config.yaml
model: "sound classifier"
dataset: "simulated sounds of rotating machines with and without faults"
train_examples: 39062
time_shift_ms: 100
n_mels: 64
hop_length: 160
input: "log_mel"
spec_augment: false
win_length: 512
targets: ["machine"]
num_classes: 8
arch: "transformer"
norm: "layernorm"
norm_position: "pre"
hidden_act: "swiglu"
mlp_ratio: 4
head_dim: 64
fused_qkv: false
bias: "all"
qk_norm: false
parallel_block: false
inner_norm: false
moe: "expert_choice"
drop_path: 0.15
num_experts: 8
moe_every: 2
expert_mlp_ratio: 0.5
experts_per_token: 2
shared_expert: false
subsampling: 2
layers: 12
width: 384
positions: "rope"
pooling: "mean"
loss: "binary_cross_entropy"
residual_init: "none"
optimizer: "adamw"
learning_rate: 0.0015
beta1: 0.9
beta2: 0.999
eps: 1e-08
max_steps: 11400
batch_size: 64
epochs: 18.7
lr_schedule: "cosine"
final_lr_fraction: 0
warmup_steps: 570
weight_decay: 0.08
Rows from block 4 of a small sound classifier, named by matrix and row number. Rows with one number belong to one neuron. Each number is 50 + 12 x the weight over its row's rms, rounded and kept within 0 to 99. All counts start at 0.
After each neuron's rows are labels from the 100 clips, of 14976, where the neuron reaches its largest size: "top examples" is what is common among them; "loudest" is the band of the loudest frequency at the time of the peak. Only what is clearly more common there than usual is listed. The data: simulated sounds of rotating machines with and without faults. In brackets: how many of the 100.
# gate: MLP gate (model.blocks.4.mlp.gate.weight, 1536x384), inputs 288-383
# fc1: MLP up (model.blocks.4.mlp.fc1.weight, 1536x384), inputs 288-383
# fc2: MLP down (model.blocks.4.mlp.fc2.weight, 384x1536, transposed), outputs 288-383

gate.681:59 48 58 45 48 53 36 63 50 48 31 51 70 65 60 42 81 52 29 35 34 49 36 57 31 53 32 60 58 60 34 42 41 33 56 65 65 61 31 36 53 56 58 44 45 61 56 44 68 65 51 56 48 44 37 49 28 64 57 42 69 43 55 35 35 45 65 59 40 44 36 42 57 55 60 71 27 43 35 55 72 28 36 52 49 64 38 59 62 33 61 38 37 30 54 64
fc1.681:67 57 68 30 33 44 65 62 49 52 56 73 40 52 42 64 51 51 36 61 51 28 28 33 45 38 31 55 25 45 64 63 45 63 27 49 28 52 48 26 68 48 53 61 66 37 57 59 69 58 47 30 47 33 64 54 21 50 78 54 55 38 47 65 47 46 55 51 42 42 40 48 64 68 33 67 53 49 46 33 32 36 55 32 30 49 55 48 34 35 62 60 37 34 68 71
fc2.681:60 30 65 60 50 23 69 46 64 61 48 51 35 34 35 28 30 58 39 66 56 55 45 45 49 31 46 50 15 48 42 56 54 49 52 37 38 60 39 37 51 54 77 53 57 35 39 59 45 40 66 40 29 37 37 61 62 33 63 36 34 32 37 34 55 49 50 60 57 49 65 36 56 69 65 36 45 69 59 57 57 52 50 31 68 38 25 39 51 64 46 54 81 62 53 55
top examples: gearbox (92); speed: slow (82)
loudest: 250 to 500 Hz (59)

gate.404:39 66 40 55 69 61 40 74 55 53 65 38 39 52 46 51 54 33 59 41 71 42 50 53 60 45 52 45 73 54 49 28 49 49 42 56 58 60 40 37 50 34 46 60 61 34 48 58 25 44 28 61 32 65 61 24 59 50 50 31 55 57 60 43 49 35 42 49 35 26 55 69 57 50 50 64 65 61 50 65 43 63 52 46 41 45 45 50 67 39 56 68 32 41 24 63
fc1.404:51 46 46 54 71 38 51 57 56 35 55 62 37 39 55 68 40 46 44 23 49 64 25 38 59 62 50 39 35 67 47 48 57 40 63 47 43 66 37 49 44 39 44 67 66 64 49 55 62 64 26 57 51 40 63 58 51 44 46 53 48 64 59 44 47 45 39 59 47 64 39 21 54 58 56 34 54 60 50 49 65 36 65 41 45 69 57 59 66 45 27 42 75 35 44 45
fc2.404:45 63 53 59 39 55 56 43 30 57 66 54 56 33 40 46 56 33 77 63 47 70 65 36 36 65 54 23 66 33 64 52 62 45 42 65 61 63 48 65 61 56 41 59 49 30 45 71 31 39 47 46 50 54 66 63 45 36 48 47 41 68 73 31 54 29 39 40 52 40 38 54 50 47 38 46 58 21 21 58 47 56 47 27 38 43 63 57 46 43 63 67 55 45 33 69
top examples: pump (90); speed: fast (69); bearing knock (36)
loudest: 250 to 500 Hz (32); 500 to 1000 Hz (31)

gate.504:56 76 36 63 72 60 55 73 45 57 38 62 47 73 58 61 56 59 47 39 70 31 56 66 72 40 54 58 65 47 60 60 48 39 55 47 37 47 59 51 36 39 59 52 65 53 49 40 32 54 51 46 41 59 50 43 65 35 51 41 47 41 38 65 57 66 29 51 57 29 57 58 63 50 35 68 56 54 38 35 42 55 46 46 51 59 34 77 60 42 50 45 42 56 51 67
fc1.504:43 58 46 63 43 42 43 59 73 42 38 67 72 33 40 55 51 34 40 63 69 53 43 67 60 55 47 67 75 39 55 43 62 44 45 45 66 27 64 39 44 51 32 62 65 63 57 35 54 47 26 34 56 47 50 41 56 56 48 60 62 70 61 55 44 57 49 43 44 49 73 66 68 53 43 43 56 45 58 42 26 40 58 64 53 60 47 60 39 37 62 59 48 58 37 69
fc2.504:61 27 58 42 54 29 64 44 25 51 57 41 44 51 35 55 42 50 64 42 42 49 47 59 31 50 68 54 35 67 70 41 59 49 43 52 42 57 52 44 64 56 73 37 53 40 48 55 54 45 67 21 56 49 34 72 46 54 65 49 51 32 40 51 66 43 70 80 56 62 46 37 54 57 60 57 37 62 50 75 39 48 55 57 62 49 44 49 54 63 47 47 70 89 52 34
top examples: state: faulty (92); conveyor (58); bearing knock (52)
loudest: 1000 to 2000 Hz (32)

gate.349:48 40 50 61 42 51 62 45 70 62 53 53 61 60 42 39 67 72 54 56 47 57 56 56 53 40 48 66 45 56 55 62 46 32 68 52 45 75 44 64 42 28 57 56 41 44 49 45 42 55 35 73 63 65 46 58 63 58 37 48 33 61 54 58 36 39 54 64 37 70 65 57 39 66 60 57 43 46 32 56 31 47 35 54 58 41 45 36 40 49 35 55 26 48 46 35
fc1.349:64 34 55 47 54 33 47 35 65 34 34 33 61 47 65 49 57 46 57 71 68 62 63 52 20 46 35 63 27 68 63 38 39 40 36 40 33 44 46 58 59 64 48 36 72 41 40 40 37 64 56 55 63 62 50 51 55 62 72 51 35 52 44 51 43 52 71 48 48 69 46 46 53 39 55 30 51 40 39 54 60 49 41 45 46 39 38 43 48 66 34 35 72 59 33 49
fc2.349:61 32 45 70 47 56 39 48 71 56 40 65 62 46 64 45 28 60 33 41 40 66 60 66 55 45 37 35 21 38 50 67 69 65 31 41 40 53 58 39 61 41 55 60 32 53 44 37 57 38 39 39 22 47 52 61 43 38 66 45 57 26 44 48 42 45 62 64 30 49 58 54 47 39 60 43 58 42 43 62 48 53 40 45 41 61 37 38 46 63 45 66 78 70 63 51
top examples: gearbox (74); speed: slow (68); grinding (34)
loudest: 250 to 500 Hz (37)

gate.486:46 63 54 58 62 75 43 46 42 47 56 54 44 67 43 55 60 72 58 49 35 57 60 48 20 65 49 49 80 50 55 31 47 47 51 63 64 57 47 56 39 42 44 43 34 50 55 46 48 61 51 73 61 53 47 44 44 44 49 56 57 45 61 47 54 58 61 20 56 46 50 53 69 32 55 46 41 27 52 45 46 57 36 74 46 50 61 55 39 41 55 44 33 05 57 50
fc1.486:45 31 48 59 65 32 54 60 48 53 40 49 39 63 44 48 38 48 64 38 50 36 41 40 64 40 53 45 58 43 37 55 48 41 49 57 35 44 49 38 87 47 53 49 39 17 55 71 35 49 50 44 26 44 55 40 44 52 57 39 48 58 58 53 37 70 51 62 47 39 27 49 60 56 39 65 61 53 42 68 68 55 69 29 34 42 52 72 53 46 72 54 63 57 53 54
fc2.486:42 40 23 41 61 38 61 36 61 62 44 60 49 27 46 39 53 53 41 49 36 57 33 40 08 43 57 48 52 65 52 45 41 74 37 49 47 53 57 44 51 56 58 61 56 57 69 39 83 57 41 52 44 49 57 49 43 40 53 57 53 49 67 37 46 48 49 39 62 58 67 55 73 47 39 28 54 62 63 52 55 42 42 40 69 77 80 39 48 47 47 49 65 45 31 68
top examples: gearbox (100)
loudest: 500 to 1000 Hz (51); 1000 to 2000 Hz (39)

gate.174:47 53 30 64 44 69 54 38 36 57 48 50 42 71 58 41 59 71 66 34 35 38 54 55 33 53 37 40 54 41 59 57 46 66 39 60 55 60 28 54 46 51 33 58 37 42 51 49 66 28 24 60 68 62 55 55 39 69 56 46 45 40 58 59 36 41 41 68 38 32 43 51 43 29 48 33 63 34 61 52 51 66 48 70 47 41 59 76 61 50 39 45 34 48 26 75
fc1.174:43 57 65 36 55 59 41 65 39 66 65 61 65 29 46 58 40 36 57 58 58 65 25 51 54 29 75 56 45 56 36 49 49 47 41 59 52 44 41 40 66 67 56 33 39 37 36 48 29 48 43 38 46 59 54 37 36 35 48 58 67 43 45 38 64 50 50 41 50 46 37 59 37 36 36 54 57 54 48 42 62 34 64 49 64 56 30 34 51 33 47 68 53 71 44 44
fc2.174:44 63 36 69 57 62 56 42 51 45 45 65 36 51 43 36 46 45 47 47 56 61 35 69 61 54 45 55 70 51 44 33 43 50 51 57 37 39 60 50 46 47 57 54 54 29 47 32 27 44 31 63 40 42 66 46 34 46 56 55 60 52 37 59 35 31 43 40 40 56 42 61 50 40 46 39 44 44 43 51 71 34 60 45 42 66 42 79 62 56 44 47 46 32 47 41
top examples: state: faulty (83); conveyor (69); rattle (38)
loudest: 1000 to 2000 Hz (39)

gate.642:52 39 43 68 32 48 37 43 47 35 33 33 67 39 45 57 37 70 38 47 51 44 45 58 49 32 44 42 64 41 68 69 40 65 38 44 51 54 28 43 63 54 43 70 53 66 42 33 57 48 63 42 58 55 58 47 36 35 33 37 63 66 27 54 49 50 31 35 58 54 63 51 55 35 66 67 43 62 36 48 57 62 52 54 68 64 57 34 40 34 31 31 65 61 62 41
fc1.642:29 32 70 45 33 55 65 42 65 46 38 55 48 55 63 51 43 33 66 43 39 71 40 63 46 69 50 47 51 55 38 44 64 45 42 43 61 36 64 33 53 69 43 38 37 52 65 50 62 40 63 29 60 66 63 60 67 42 62 48 41 31 59 36 33 32 43 69 43 42 34 63 63 51 32 64 46 64 38 61 49 48 42 66 55 72 34 45 37 68 40 74 52 35 42 51
fc2.642:41 41 28 40 70 42 51 42 47 41 48 53 61 37 44 58 39 44 62 57 55 65 46 35 45 30 40 33 73 62 66 71 41 46 31 35 54 40 33 40 64 43 45 37 28 61 37 36 44 50 65 50 49 46 47 59 44 56 59 31 38 50 66 67 40 65 45 39 27 28 37 39 67 43 56 40 35 62 52 61 69 31 51 30 71 58 40 69 44 63 59 41 29 50 55 63
top examples: state: faulty (89); bearing knock (41); grinding (40)
loudest: 2000 to 4000 Hz (35)

gate.311:55 46 44 33 39 69 55 67 60 49 43 69 58 62 52 38 46 67 49 65 47 47 67 45 61 47 32 70 63 44 42 61 40 52 51 53 48 65 40 39 41 45 48 40 50 39 46 59 46 54 30 61 68 61 40 65 31 51 38 44 61 65 55 46 29 62 55 47 51 59 39 50 37 45 53 34 62 58 58 43 45 36 55 69 59 57 61 40 47 24 54 43 48 46 44 49
fc1.311:44 63 50 61 40 44 52 73 24 64 58 52 66 73 39 52 46 46 42 70 34 56 46 69 44 64 41 60 61 47 57 54 45 40 48 37 70 57 49 59 38 45 53 63 22 31 30 51 42 55 26 39 53 54 47 58 37 41 69 58 58 56 36 50 73 65 50 39 64 56 66 56 36 42 48 36 66 39 46 56 44 75 37 51 34 38 52 70 62 60 44 60 28 47 61 60
fc2.311:43 43 35 37 40 54 31 73 56 66 52 66 50 40 42 54 75 64 48 42 50 40 40 54 34 46 32 49 53 38 51 57 52 41 55 54 60 62 39 72 38 59 49 40 63 55 50 54 55 40 34 46 58 53 48 36 37 50 54 65 53 47 42 66 38 73 58 47 77 46 39 79 49 47 50 53 47 44 44 45 48 45 26 46 56 82 83 50 54 47 35 41 53 47 60 43
top examples: state: faulty (84); compressor (44); gearbox (35); text has "thin" (33)
loudest: 2000 to 4000 Hz (32)

gate.572:46 44 43 60 46 41 43 50 45 62 70 67 33 64 41 47 45 45 66 64 44 22 59 22 62 65 59 47 35 39 55 57 43 41 48 37 28 65 58 41 42 55 52 62 64 53 51 37 58 64 46 37 64 43 44 41 55 65 44 47 66 57 32 56 70 48 72 41 49 51 32 51 57 52 56 42 50 59 45 56 44 32 63 29 56 45 36 47 41 34 48 68 67 50 30 30
fc1.572:41 33 72 68 47 51 61 39 67 49 34 36 43 38 46 39 66 48 44 35 49 28 42 44 45 36 27 67 37 56 50 39 56 59 30 51 39 46 45 31 47 55 84 39 60 52 58 58 48 55 46 52 33 50 26 79 42 61 54 52 36 37 32 33 35 33 43 59 55 53 43 50 56 47 57 49 28 67 61 72 49 33 49 57 41 78 55 49 58 35 35 51 56 54 52 35
fc2.572:53 51 52 42 46 45 47 64 41 60 43 52 62 38 39 49 78 54 60 59 45 44 33 34 44 56 40 51 41 45 49 42 32 41 42 58 44 46 46 57 42 28 44 56 44 62 76 49 64 58 44 42 48 54 59 58 41 64 45 53 59 37 52 69 68 55 57 53 57 55 50 65 61 31 48 50 50 45 40 39 52 46 28 62 63 57 72 46 60 45 54 25 72 60 52 65
top examples: turbine (93); speed: medium (62)
loudest: 2000 to 4000 Hz (42)

gate.489:44 75 45 38 48 68 58 37 70 46 34 29 76 59 67 24 41 62 47 64 40 39 57 43 38 67 39 39 49 73 55 59 68 38 51 60 61 68 56 40 44 50 52 55 30 58 57 66 56 44 51 60 60 43 43 35 58 64 32 47 35 63 53 30 29 50 37 25 45 65 46 72 38 44 52 38 51 32 58 45 34 33 47 48 37 39 53 66 39 62 47 53 29 32 52 62
fc1.489:39 37 34 45 54 54 34 28 40 36 40 39 62 48 54 32 73 47 50 47 54 64 52 34 33 66 48 32 45 72 54 53 49 58 58 42 37 49 42 53 30 45 62 54 57 54 51 31 37 58 55 34 37 66 44 68 60 73 72 55 53 38 44 44 34 44 50 46 32 46 52 52 37 68 56 68 51 44 31 56 57 62 56 44 37 40 44 42 47 53 37 54 68 47 42 48
fc2.489:72 27 69 44 49 23 71 47 64 52 54 50 30 46 34 40 64 46 32 48 59 65 55 44 66 40 40 56 43 38 68 54 62 41 44 58 62 36 63 60 61 35 69 33 50 53 56 63 46 61 50 49 40 60 37 48 43 47 63 45 39 33 60 41 45 42 65 73 42 64 56 35 34 44 62 63 41 60 43 81 48 38 60 45 45 51 47 46 39 59 56 64 47 74 55 41
top examples: conveyor (78)
loudest: 1000 to 2000 Hz (33)

gate.711:32 53 43 38 52 68 69 51 34 48 48 47 53 37 59 44 59 71 54 29 36 32 45 57 36 45 42 39 64 55 34 45 35 59 33 46 45 41 76 41 42 32 58 43 33 58 51 54 75 67 36 64 36 52 44 57 48 30 46 68 50 31 47 40 74 27 39 31 37 28 46 58 49 60 54 45 53 52 29 63 44 66 57 57 72 56 41 43 66 70 33 58 64 70 50 62
fc1.711:46 41 43 33 67 34 70 47 42 35 49 53 51 57 64 41 38 44 38 62 48 64 44 63 42 61 65 33 39 54 42 53 38 67 41 58 51 51 56 42 42 54 50 36 54 48 61 39 73 36 34 67 59 43 61 57 40 57 49 59 52 45 45 53 71 41 55 45 35 36 74 55 42 52 46 37 52 43 51 53 51 56 35 46 58 58 33 64 66 38 20 57 67 33 61 68
fc2.711:38 47 52 65 57 62 59 58 40 45 47 60 48 36 36 48 53 33 42 51 50 53 62 56 39 60 35 50 38 59 37 53 65 50 41 39 40 38 33 33 41 39 68 45 43 70 61 58 45 44 63 48 57 31 55 63 54 36 51 58 67 40 53 49 59 66 66 75 57 64 58 67 42 43 56 55 55 55 62 56 55 43 68 38 59 43 60 44 67 54 40 58 48 55 71 56
top examples: pump (90); speed: fast (73)
loudest: 250 to 500 Hz (37)

gate.501:55 78 45 51 60 64 56 69 44 36 43 46 75 60 55 40 63 41 55 51 62 60 54 60 43 46 51 74 70 43 44 43 51 45 34 28 61 72 29 40 49 37 61 45 68 60 37 37 53 69 55 49 39 54 60 61 33 36 28 34 62 60 48 64 44 41 66 31 56 43 46 55 35 42 64 37 44 61 60 30 54 35 47 61 69 58 49 47 39 30 51 48 53 24 49 43
fc1.501:54 70 42 47 68 48 63 61 35 43 37 67 56 48 57 66 48 60 69 51 37 55 51 49 62 60 45 69 60 60 53 65 53 35 38 54 55 43 35 41 56 72 33 47 56 28 49 54 33 50 32 48 50 67 54 56 35 44 28 61 64 47 63 56 56 54 49 35 36 57 64 60 52 60 42 36 54 46 63 29 49 68 27 64 32 45 46 63 48 31 52 64 39 47 52 56
fc2.501:57 44 44 44 42 37 36 67 43 61 58 66 60 39 49 52 57 52 47 53 53 36 50 44 31 48 29 55 37 40 61 34 49 56 46 49 31 49 42 52 35 48 58 60 47 49 55 49 61 51 29 41 45 58 51 54 49 50 31 52 69 49 66 67 62 73 49 66 59 40 47 65 62 29 29 45 61 54 44 23 44 60 43 66 60 64 79 38 46 44 46 29 80 51 61 59
top examples: state: faulty (84); gearbox (53); grinding (40); compressor (32)
loudest: 250 to 500 Hz (32)

gate.690:60 69 54 32 31 63 65 55 42 34 68 33 42 32 69 51 43 45 52 48 59 44 45 40 36 40 66 65 45 34 67 36 53 53 65 37 70 42 60 43 56 60 31 54 51 50 39 51 65 56 39 50 35 71 41 43 48 58 67 46 67 40 59 45 44 68 47 57 34 33 60 35 49 47 52 47 53 70 69 55 68 63 53 28 63 62 68 46 61 64 49 41 46 29 25 42
fc1.690:71 52 55 55 47 61 66 63 59 41 69 48 73 32 36 45 66 31 42 41 70 55 36 36 42 36 69 44 59 31 55 50 50 60 38 63 66 64 53 53 60 32 45 37 44 38 38 36 44 65 47 64 39 28 52 67 32 69 29 49 30 40 60 51 55 39 35 64 55 65 33 43 51 47 57 39 35 45 63 37 41 45 56 59 67 65 55 53 37 35 48 28 44 57 47 53
fc2.690:42 37 50 62 54 52 45 31 46 59 55 59 39 34 46 64 63 62 68 40 48 65 31 47 53 44 36 45 56 55 58 51 30 53 53 52 44 34 57 60 37 47 38 44 57 33 36 63 49 67 50 39 48 36 38 58 29 42 42 62 41 43 61 38 50 31 48 37 63 60 37 58 64 48 46 69 45 52 45 64 55 31 43 31 48 35 62 49 66 37 72 52 60 30 38 69
top examples: pump (78)
loudest: 250 to 500 Hz (30)

gate.578:73 58 60 28 33 31 57 37 69 35 31 55 58 68 66 68 66 42 59 59 34 63 44 68 46 49 35 57 34 36 65 66 44 69 53 34 46 67 57 50 30 55 33 47 68 45 65 39 71 43 41 48 50 55 62 67 53 38 51 66 46 33 48 37 33 35 52 41 32 58 50 52 50 35 39 55 49 47 40 24 62 40 46 53 43 34 50 56 39 31 34 41 36 71 48 51
fc1.578:48 30 46 32 31 60 59 53 36 35 51 57 46 49 41 44 46 55 72 34 41 41 55 60 41 63 60 51 52 49 60 42 58 67 67 60 26 66 61 32 51 44 31 51 38 34 72 68 55 68 50 59 47 48 70 57 46 34 67 47 68 40 60 44 60 45 52 27 33 56 56 43 54 63 39 60 61 39 41 32 60 68 43 31 41 31 43 41 54 54 50 61 53 64 69 41
fc2.578:64 71 56 27 35 26 56 51 38 67 40 52 55 46 58 57 56 54 31 40 33 49 52 63 38 49 33 50 52 40 34 36 38 64 61 49 57 67 59 52 40 66 49 40 55 57 35 57 50 42 53 57 56 48 60 49 36 38 24 52 72 39 47 54 59 60 37 64 69 57 56 62 70 45 23 57 38 68 39 36 32 51 69 59 64 52 36 69 47 47 32 55 68 60 54 41
top examples: state: faulty (96); conveyor (80); bearing knock (54)
loudest: 2000 to 4000 Hz (43)

gate.414:41 43 55 38 44 42 48 60 52 38 46 73 59 60 43 67 49 38 67 55 35 53 74 47 37 35 70 29 46 41 26 46 33 54 73 73 54 55 74 48 23 73 38 40 55 50 44 57 61 44 29 80 47 42 69 42 38 64 42 66 70 63 52 43 50 65 34 23 49 25 69 42 68 42 52 61 45 32 50 39 58 50 45 49 55 62 52 54 55 28 58 58 59 30 42 64
fc1.414:33 53 43 37 38 59 38 30 58 39 23 34 56 56 40 62 59 66 54 36 42 53 29 69 58 74 35 48 45 47 61 32 52 41 61 61 42 56 46 74 52 61 40 58 36 50 68 31 63 63 50 40 56 41 38 82 49 37 47 49 53 34 58 57 64 58 59 65 31 46 65 36 29 67 44 65 33 27 43 40 31 39 71 47 61 53 69 40 54 66 34 64 42 19 59 67
fc2.414:40 55 25 45 47 69 43 37 57 50 49 64 59 28 67 47 45 42 38 60 39 62 53 40 21 64 67 33 55 42 50 61 34 67 59 60 49 60 43 50 28 65 36 67 34 56 47 59 57 52 35 63 48 47 59 36 57 65 44 38 46 71 68 38 57 45 51 44 65 39 61 73 41 53 34 53 58 54 51 17 46 54 40 44 47 30 55 65 40 29 53 60 23 33 42 43
top examples: gearbox (96); speed: fast (76)
loudest: 1000 to 2000 Hz (49); 500 to 1000 Hz (32)

gate.461:54 57 65 55 41 80 47 58 49 57 42 56 51 59 39 57 61 67 35 53 52 61 67 57 23 69 64 44 80 61 43 37 32 34 70 43 53 48 42 64 42 46 23 45 37 38 65 41 63 67 49 63 65 57 59 36 38 57 30 77 48 56 61 39 54 64 54 27 51 53 43 45 64 39 64 27 48 56 47 36 63 52 31 41 28 50 38 63 40 52 38 59 27 39 36 38
fc1.461:58 67 57 59 35 40 56 28 67 49 59 40 43 55 65 53 73 45 39 42 47 53 53 35 57 62 30 65 45 46 51 30 68 45 62 55 52 60 36 39 55 47 56 66 64 75 47 43 50 57 66 56 45 32 42 71 42 61 81 50 41 52 47 30 49 47 54 60 39 50 56 39 51 37 71 37 46 68 48 53 33 35 53 76 68 57 59 35 49 64 33 38 56 45 45 43
fc2.461:61 55 56 47 37 53 40 37 28 42 59 46 49 49 50 69 48 47 71 60 53 66 54 47 36 64 66 50 77 40 62 51 46 41 69 68 52 47 63 54 43 57 47 54 58 46 34 42 71 51 40 61 50 47 40 44 53 47 40 44 43 57 56 57 43 48 54 21 46 42 53 35 40 40 58 69 36 56 53 46 55 60 46 71 50 27 31 67 37 61 56 40 23 35 68 52
top examples: gearbox (99); speed: slow (62)
loudest: 500 to 1000 Hz (50); 250 to 500 Hz (42)

gate.673:34 55 46 32 52 46 51 39 32 39 53 57 42 56 73 46 58 49 55 48 34 44 69 36 49 70 50 57 36 50 65 32 42 57 61 38 35 59 55 67 52 61 52 46 57 54 36 48 53 45 66 75 60 44 54 59 28 64 45 64 62 45 62 49 54 29 56 41 64 46 54 22 47 56 63 30 39 36 41 54 45 45 63 61 63 57 70 38 50 39 35 43 60 44 27 49
fc1.673:55 29 45 46 44 45 57 45 58 52 47 50 41 41 24 52 45 42 54 71 45 61 50 69 46 24 64 19 47 34 54 60 62 45 40 63 27 24 70 35 40 46 46 57 53 42 67 45 50 49 49 17 53 34 74 57 70 59 73 49 45 73 72 44 51 67 44 53 42 46 69 42 57 71 51 53 54 39 39 50 31 43 57 36 42 25 36 35 60 51 50 59 61 57 58 61
fc2.673:34 68 39 39 60 63 36 56 53 55 47 62 52 51 59 48 60 59 56 48 48 50 69 38 50 62 52 52 52 47 52 39 18 63 50 51 47 63 56 62 46 64 38 49 49 54 49 53 36 45 44 64 58 62 51 42 26 44 39 60 57 55 63 62 42 48 53 24 69 46 50 62 60 37 41 28 52 30 55 33 54 46 49 60 48 61 68 63 40 31 62 35 48 16 37 56
top examples: gearbox (66)
loudest: 1000 to 2000 Hz (33)

gate.292:27 43 61 49 74 74 42 41 42 39 49 50 62 60 43 64 52 46 54 51 36 69 36 30 29 36 57 38 61 25 45 60 42 49 63 65 63 51 39 52 28 53 27 43 40 40 46 59 68 58 40 61 52 60 66 29 44 41 50 71 49 64 48 50 52 42 40 54 47 45 58 53 52 61 48 50 71 36 43 29 58 46 57 66 34 43 59 50 51 46 43 58 60 39 54 65
fc1.292:54 37 71 59 59 26 63 44 43 62 33 48 29 62 36 55 50 57 42 28 42 31 39 51 48 43 46 34 43 50 41 39 46 51 43 69 47 35 58 63 62 43 63 44 59 60 47 36 66 72 70 44 42 45 50 44 63 62 58 50 61 42 33 66 43 45 37 76 43 34 44 28 68 70 27 54 61 43 61 53 29 59 57 57 44 46 31 29 44 65 55 62 63 61 46 34
fc2.292:59 40 72 63 56 75 65 47 63 41 52 38 34 69 49 46 44 39 44 54 60 41 67 45 74 52 61 59 80 52 51 55 49 49 52 38 45 56 40 37 66 38 36 52 51 38 27 54 23 49 56 59 43 44 33 48 65 55 56 43 42 50 33 45 36 33 35 48 27 42 45 51 45 64 68 48 38 45 39 53 57 47 74 60 52 43 29 62 35 65 69 53 12 49 60 50
top examples: turbine (75); thin (high-pass) (31)
loudest: 1000 to 2000 Hz (41)

gate.369:47 62 25 51 54 60 34 42 57 60 45 36 73 62 39 40 39 52 57 74 63 63 55 38 52 37 46 58 69 43 74 57 45 47 52 53 45 63 56 63 47 35 16 65 53 36 54 51 40 36 47 48 63 54 80 41 43 64 43 48 62 63 57 80 44 53 57 40 55 42 34 81 40 63 47 37 74 45 39 32 63 58 47 49 58 32 52 56 71 45 61 36 28 48 43 40
fc1.369:67 50 59 59 36 29 42 69 72 46 40 58 47 47 43 68 43 48 32 42 50 49 56 51 33 40 35 70 57 40 46 40 48 40 36 44 83 51 48 54 41 47 63 25 37 52 59 52 43 66 61 60 58 31 22 66 37 50 46 46 51 42 33 41 50 59 77 55 53 70 35 53 55 26 66 39 44 45 34 43 44 63 19 68 54 72 51 40 32 41 50 40 54 51 78 45
fc2.369:42 66 44 39 42 69 34 55 52 68 45 56 63 35 37 50 64 50 59 62 47 66 46 52 28 47 55 42 69 40 62 43 31 40 41 47 52 51 52 55 34 48 28 62 57 46 62 56 40 48 56 69 50 44 65 55 55 66 48 40 58 64 65 60 55 57 57 16 57 57 46 47 54 60 53 53 52 30 36 40 59 57 48 52 32 47 46 51 57 44 54 36 36 28 51 52
top examples: turbine (100); speed: fast (82); thin (high-pass) (35)
loudest: 2000 to 4000 Hz (61)

gate.337:38 40 64 32 56 54 34 65 58 59 34 38 58 39 45 53 25 44 67 55 52 29 65 42 35 46 32 36 42 66 28 66 43 32 65 46 65 59 61 30 47 38 34 38 33 39 53 35 43 37 56 42 58 56 32 25 68 69 36 61 66 63 36 34 62 32 48 64 68 53 60 72 69 36 61 31 74 38 37 59 30 56 34 36 60 55 44 44 60 42 53 43 68 40 25 46
fc1.337:50 70 52 45 30 36 44 47 55 37 34 37 50 39 53 44 37 49 32 34 38 41 62 55 54 59 42 70 65 49 46 37 58 67 26 36 64 47 57 66 34 62 65 54 40 42 53 48 27 43 45 58 67 66 41 58 52 57 46 50 32 56 55 58 66 37 69 41 52 62 53 40 38 39 65 47 61 47 46 68 59 55 61 29 55 36 47 27 56 29 48 28 51 68 39 56
fc2.337:43 59 32 54 55 54 62 62 62 70 42 30 65 63 41 47 47 39 60 59 39 42 74 53 45 40 65 44 56 68 46 46 48 25 31 25 51 56 31 41 67 33 37 43 65 36 69 58 31 44 54 59 64 33 53 33 52 48 53 61 38 50 29 34 50 45 42 39 47 32 44 44 53 47 74 67 58 47 40 45 45 67 61 58 56 58 28 47 66 56 62 53 35 33 48 30
top examples: conveyor (94); rattle (32)
loudest: 1000 to 2000 Hz (44)